Weights of a small image classifier: 48-pixel images, 38500 steps.
Rows from block 3, named by matrix and row number. Each number is 500 + 25 x the weight over its row's rms, rounded and kept within 0 to 999. All counts start at 0. Numbers have three digits each. After the name is the row's rms in percent of the matrix's.
# fc1: token-mixing MLP up (model.blocks.3.mixer.f.fc1.weight, 160x64), inputs 0-63
fc1.55 065:483530532492511558503516507531533508493556518499494543547517522512480501527518499525455550474542526492524544558519510480515499499518508497479489524511531521504544499509512516494499486480502518
fc1.56 116:508489504471508475519548494496507496485537487501494515539508498556452507486464476504504490507440525509500517509484548478506478515461510488493563512490535474486454495498503521472536467478535506
fc1.57 087:504508491535442528460532524476517520507488497516454514506485505474505517534480488516467550471483460506493486499469506536497499522500501471503472534510510505493514436525524486460528463510529466
fc1.58 125:541468536464536474527502492478483460497542483520516515491505517471549462501443494514515501486489525538468482487508518478509505513487523461505496525453495519524507461458487493532462515508505515
fc1.59 107:526534458487479483534493488524496490488526499499485497497492523514470502475532512504485483527484548457503522496516443570421490518491514470528489457515474503497513509476500498524501509518470512
fc1.60 074:471481488526508505537471466510528449483442484520516528532508543499503512519491536493491464524481489485490508507531509463488450521478530474521496475526511520514501545495484457536509477532471510
fc1.61 099:474538498505478519515491488515435505478520505487471527521490461508495518507482457509498485524490497552507482533478488497545434505493564477532504468544491489474489493502518522495510479527487524
fc1.62 112:492515440506506485511483507476524517514526469506496500464495502543473510507479544517495464525473488528503479495502512504496450533484505512540495490478470523477505485507508467540504588455495487
fc1.63 110:489457496507469565526498578495477516527469515535469523546463490480517462498496468516510494492534507482514493530515484492471516506481503496467508539483495478521507518479489460489502457509508500
fc1.64 101:517506533501508466467505552534521509487445505518469524530489490477465481519500493509516499467454475478514538530508498438508514518513512513446473492508487544527460486466515507519502502490485478
fc1.65 114:434531465563479521503473538458551458503494457479517496502481532504498522503504509495522456511501506465495487511529471498538537489493521490501513476532523506519491518488489467524479481502506483
fc1.66 118:498453532473510524471486494534493473492448499474532486494534483523481485464507490499539444560478504500511478504498469479505475474492502501524525519514515504517458469505485517472539473540503536
fc1.67 086:479441517490485524475525509474470486486486489512514482501486516496499495516485461546489501486499490494546459511473501478545508499474477518456497507490507461540494537474499474463515475569459503
fc1.68 096:494483559492529516559497469516472488465525458468521461541515486494493497458528476490485518498502495517508517493517475495488462523517476504528500510556491491522494502470444509487540478522513521
fc1.69 102:540474493540479496524482479486457472526531510500512472474454480466551528540482507480446488454512497514530497502480520504505530525484501490501504497496515491506470494522527447537513478544485501
fc1.70 093:494498514544513541497513486524513491528506496490460502509498506498502459523506488503508491453459509470570453544503500469495550476520505490501494486479524474519436528464500487484478467485491521
fc1.71 089:469538480511522459534478512504499481491519474432498505498492514481490492495488494489510493483489467502471497492517447493531454494518494483502484502492541477499476427532444522451508478508501480
fc1.72 066:502483535479515513489474506508553522523553532483524516508527487495538496527534534514520533515508442503481549506540538480492533529533481517497512497487541517512551524518502492488490506504491527
fc1.73 119:495543438478524462482529506504514466533464542475465499507475503518473531512486481530508468519507483507499529454514485493513470513467523499482480498493523541447509525474489538497474495508470477
fc1.74 111:506486493536458511464516520514546479493446489456494503526489491541487505516455505502527489516492496539473509483537516459496497481531485492493559543485499514490467547514500495487465538472505499
fc1.75 098:456498503500504478519507500434533494502497543514477522469496478486476530528507527491467519494492507521486495530462494508498471516488484530466531467546465478545467511492519492461494467536463521
fc1.76 105:469504513470490509484509509526517487485490519509496507508448458500511517524520487456455443512503488522486466452449477493537519533465470477504503479535505498481549535535511493510505494525535508
fc1.77 091:463470487498499470533521509521467547497510518466494532507517501488514526491529546488435491519486492550501454465484530535524516509478442500526509509485507466512489491490508482512510503506518450
fc1.78 109:518490542481531460543531473509493476493488539481504482528495510469491534501520461563461530522502485508488467527501489514533449493506522466484470530540514524518515473474491500479482475493503479
fc1.79 100:485521508516466502458469506507481553513506524507507476538474510514545521504520480512500514520524544483506517497542503499464508500497521474486520509456446469518476497464466450492454460487482490
fc1.80 085:466494514542461528491441487494498491498468510533451537548486478492477483523459507487475491529484472539486529500512449471468514480488501450540508508467512485488514511507494520474501504517516503
fc1.81 046:531477531509536507505510528500509546524534483516506499502570510518501518517546503508535532537507493518485504460520516502535541534516461521506528495543554508531522522519508501516519520513501516
fc1.82 110:493487548443526464530511535498477531465543489499480509517457493494517459533506474512504486480481493465537497497533489512515502467522504454513507489489493495489534452530483518530486508459532488
fc1.83 085:505503528481504471458502489530528535491529503491496496508497465509502496512542529527561532480506479427503514474489542477474506544504512520504509503539493492465518523510529531497537517541502472
fc1.84 123:509523486478492498505471477502482541506476511535563434502517445512481459489495516511506509496564516500489495488495476454496496495505498495485537464474521506474486530481486472506492546507540517
fc1.85 123:508460505490503473575471513517488524488488456514491492485510483477533490485512505507492533472547502470491517490500520509483522539487481494485508497470460509521444506529508447525470541501467467
fc1.86 086:463515469514519499502508515472546480470493464525496512477486449474529492485512498435466446493545511530472498462525507527485501508498545521532484490513530512490505493498511496504513474530464536
fc1.87 056:515525516509562473522466525536470509514486518480484476495482491485521477477520474530510477499520499554556489512532568494535476524480474488493476513501517495512503463482495514501498481521553479
fc1.88 106:502517536499500463494502483524498518494480416503507510511500519441454469521500510518454509455500492511492530519491500538484506504515501499496532492518501528485525488478531489509545474519441468
fc1.89 114:509515474513465527500500539496515441518474524514483491472534511497500453524502505493500473528520463515485502454500477518474502494503502497522500465461547458550463501501485507464525452504524467
fc1.90 111:532516499522490478493508469497482485503547483478551515542500489513538551498473493485527445521515530521512499495516525480466515492505525513472516507490531501528482523482475515431467506475467470
fc1.91 072:529486522519564501505491496471506480515525491507474480499555517519511534519525535475466490556508492575520481486511536523520517516543477547507476511508525522517516499515507488524520513509509492
fc1.92 098:519482536499497543492499493528493508485496525519489524504485509512542496499502515521535498490529483517525540476506484482504510522505482463423472501533480514529446444445485483486491478458482494
fc1.93 107:489521525524499508483479467556451532497478542486543523522490475508523485460474474525486510487498518499507508508449498488504516487496463532455470514477504491569476533526485482488482492481510489
fc1.94 118:497526483496480503521497574471461503466548504506477497486512522479477482462515488494493501503489542524528489518472493480494472505490492500503483553498533464499518493492452440494540530522538497
fc1.95 125:480538487479504485467534496448520462483503508511551537470523487517495501468482501513505506477520515530487507472492550510474493468511507497455466552540509535512511466519447492504495509469488482
fc1.96 099:449503495546493526479503482490514482517452509469520492503522502506532515516529505525475520496504537507515487459483509525481459464479442494521453511508466485471451523553484495480507507508510531
fc1.97 079:493474536454521518451490509490531484517480482530534492509510507506523475537493543455549493510500510457488541500506498516498475503493484523458562512509500475524513489519509511500467485458506452
fc1.98 101:523511522487510532475546529493500557507485458490516497468508506475474446443512461482532506471504551453472477497511458516505464504493516510536498517491501506522513492487520517510522470532501503
fc1.99 096:520504469492503519521501489513503525505542521542496525516514527505518462504519508492458474493470475481471486475472452497526483506518467470448454479547512543514517470492499524533538543509517503
fc1.100 103:503451528494501496476483475534452503500499510517520470525475493513495467530510511532543503542482532473502480505439476468515483499516498555484493498486507491515497503524468444537466508539507517
fc1.101 118:499537483457468501512495531503491439469506495516505508521458479486516490521538519492513509526472510516532523532530442494503548487493504474473473515492517499478463425495499478530502492487482503
fc1.102 114:522504479514514472504505486507523520489515459471541517510505461446464468514522510501454444456488520498544490474459478495521512552528508485509497523511513503516490463512520507513484529466519470
fc1.103 109:471492454435512492510498526504525501517491484481526525448505529508496510528523512538475537486502493474516478518490466499482504530508460539498481480496525455525515518476465532497533491555501471
fc1.104 101:483523508535431512477483494485521519473559518507515478501527494488495499471531499502472495516527471492538531478528517487503511478511506468562480498501539480546528493514478507499522475465461472
fc1.105 099:517470537477472478464518494548485500507550533485472456511506500481515516492536499494512529472496507462500500482478503493510519519474492522485482498482492477520479513530481522472474575461530450
fc1.106 088:524455511488502526503487496508493496488521513500494513499520527538494530518468472498503531514497452472424495493531522504533443433452494514498513485508513483528539486486493489518518484512500461
fc1.107 104:498510498543494529519471484483489531440497505512445495526499510486513548509480503501499484453472535469497515476531534529532483501485509498508502485518502512440488457512540474534502485477458519
fc1.108 057:498520495529438504470564501494481456491480547493519494495482508518520530518455522505553523467478503501525509491475510474506502505529542549492493511502488474504501469555484465489491493510515508
fc1.109 122:482509462542480501440469513501505522538509492535483516473461510476493495535510513511511504532547475474479487513471463459520522508495500496525536461461469477497466494501509514547511543498511516
fc1.110 108:493493519450551491504533560469447503515511536511478544466478500511478466520533509520506478482477539487520503499482471482504518494476483478480489501511513464492524510503501527473452492518515548
fc1.111 077:484465502490492509500501486516475495523525514497503528551529470524485505521525508490557573495511534503476497502452488532501517532499541507529513472549491553507486522498486524516490464528512520
fc1.112 096:465546464536518503489475500450536479496458494515488474534529462477428473474520514521481465481474491502477512490509450474520526491517506503488528501495539503510534535486485507510492511517482507
fc1.113 122:477505454526458486493534498471530488536521524499489514498515470481528462506488526532498508502514478464503453506451523471534527517527521506506543519472464520465509507503458535467475496505475520
fc1.114 114:509479511510469535498491489483461469525461553520503491469530465523479504506552538481502507485536476537501528515472532494529459492492533511442516500478498487484525493500499528519480526493454495
fc1.115 110:514497561474491479510497494500497513475518500493480518463531456516462552488501503462513476538463486485497533528516472520486506513486492484505490520539472524456534483522489468501473513446527462
fc1.116 090:464531477527488522510470517497522490528526463536476507496535519507512517480525517498504500487524512517515479471485485516483534527439432494494512535507456460460458534493486521504476497482524482
fc1.117 127:489463545492513518495516516509467532482493479464492482516489510478532524547522467492539520490473483484527515501491508510551473500479480498465468445534499511499480539514528508469497517483462556
fc1.118 103:486464481488484485485529496508529486495531550482513511511489531469480572456486470505541484528460522476519489506477490453519531480527494502474495500474520461535498536477502524504512494533478525
fc1.119 122:482493487514460536468515501509481492458526480548496531489492546499520475483489489509519483453520475541500507457520500491492477532480531467530508472529451489505513503522510533502476541444509515
fc1.120 103:511525497513457466502472506507477551438532461546519453535473533488476475516529497520508504535492485504501504498494497490533470507513526481511550466513458504498474497512494460474484482492520508
fc1.121 098:503502571452514493496476512487522482530454517486531472530522505524484474510505486514440506506486494476495546517504526547529528472482499482503530505476488535493528483487477521471487489522481456
fc1.122 112:469566455497539522531537505445534485480535485512517499507485504503512466464507506502488511487531506477520491525480525494461485509498465510484495472484495468527483518427494516493516528521484517
fc1.123 106:526482517471494471469501530529523507485489447478523484492542508474476516518496519508476492531528522490509477477478500511513539485502438471551507537547470459501479529515483527519513494513542487
fc1.124 090:516468493511488463510510469522507516496542501490511504488498467518472495524488531496512510481473426504492508492489534474535482520515476554484502501482494445493458528533514482544439520509517503
fc1.125 091:521500516492487501486504509482457490515493497548437450465498528491515493502457477520513471510497481496491500512511513491538497521505534512495522489562454543488535478534534492477477475520463472
fc1.126 089:476459500495498495486501448462500492508483509450480507488489483465527470460468490493494492460548500526506490477489498450498513525462531453486482516509458539446508478468508489512489505500464500
fc1.127 086:484519512498522472512480498526491518506505451533536520506513488535522504539550503490513519496488493480487524515520511511474490484487484478483493507533478461459439468478474500531464424469492504
fc1.128 073:488490511484493518535478518539479530534514497516512521508521478557504557518532504541535504539539528488539529489516487520488522517517518544539494510510516508543498528520466497525502516534470504
fc1.129 098:458475517529515512493490472466499514534494503453491483515464505475504487467537497497479494534484485533500501505493476534522505507525470522522486508488537468480453536500476591509524497520493523
fc1.130 110:505528438527476515489510547454524474506550465502537524466489508472500487493477515491513519473503536474485471493480490522478464569504499495504466480506504461513495476501490467478487492485520475
fc1.131 090:485478531472517487491528537477485525486516460460469506500503500501499521532500488503477480485481497459521503508531445527471517492490542486544471475534465493461472493506500498563484498513525454
fc1.132 094:476509475542494489534480457527468514492509454479476421507473504522467494453513479522484487504465504481510527506506519525510496476524511468483484482483537484537451508531502503503525483534499490
fc1.133 106:488514509525533458552493489502471524456514486502490448525476526479524541443533496509460494466481493512490484521514487529508518483475496496509445508492507522469509454527519487492505465484500531
fc1.134 126:527520521486542447507504530486482509453535511483495528527500491512504518509469479474550473482507475524477535493502467487534474491493474524481471501479463533510483493541507503537496455546497468
fc1.135 111:471517488468462476463483478485531514544524485590563479505472512511498503501491514493516500515526503493504504492499517492483519503512527466497456512490494497504525479561500518462504482523491461
fc1.136 112:508496500473442533489506503483508511528447514513505475476541466496510502492496513477503477479513518451525473543498500501485567496484511507504488544486483488488525464514480534448543490480486467
fc1.137 112:534469502506514484468520508527474494478477535504489515493511451504477537486483500478475485497508552513520491483508461499459497497479496488521543506476542474513467489462476529459576490504479521
fc1.138 085:508483504532495522506491475522509484531549488491523521548498503531547505509508572488526494550489499514506548513529539459523513527509555493523507531509494490518535537503489515496522510479495515
fc1.139 067:543518510510528501522501522532516522529521493511524502517523540511490505500532521457493543514541507543506507497523477524539543553475508512536539518528552496510520542512510509536512526512492501
fc1.140 085:521539511502504515471527488510522523464506486484507551527486476471497532489495506492472452534523445510524477456458511521462492506512438477541520460509488494477491493520519484483517489475498521
fc1.141 112:519517497514515490510473502466503508466505464472461477475554506482493502521461490493482504513529468475477517525477526517484452490494509512460506573506510493517489537486488487510544503569503480
fc1.142 117:508468482531521524495548471467508538543522550522510461477507518513509511469464491491503490515512479489510521472458478498504509536497474433487502520531537490453461476504514518498516477482499516
fc1.143 113:492519486488517471518514508494503516455439519458530527514489505496461514519489510512481510514488469496526474536496555525492493487535481499481485454489461555498527488494500488536446514457487486
fc1.144 103:503512496495503494493534513485467491501498523482485458457441486512511495505456431473514536514507486467460477508539515519472492505512543532512519488495522491544510525527501519476478534474531472
fc1.145 067:493496513500508534477527481506526530504548533491499508534523502532510532502532518533521497517500494527520514530545563495521495540523443533535484538495541529530534507504493506501510481512463498
fc1.146 098:533522512505498511475506506489521479485497510513524519492493488505536464499513489527506553455504472537503472488491469526500460503528527484456479481486513483467563459480507486524537458544464516
fc1.147 113:453494470507510510466449537503502484492500475462528460524490557469503488474539507483501529521498537480496508520471509493482470547493494519489497519559457523502487511510486497488516483552479506
fc1.148 092:514478522524475477555449491481472530516511499465415466509482517515475506491487505507505484489497515502499528506493527513519491492505495546494556531495464495492505499533470542539497516516478473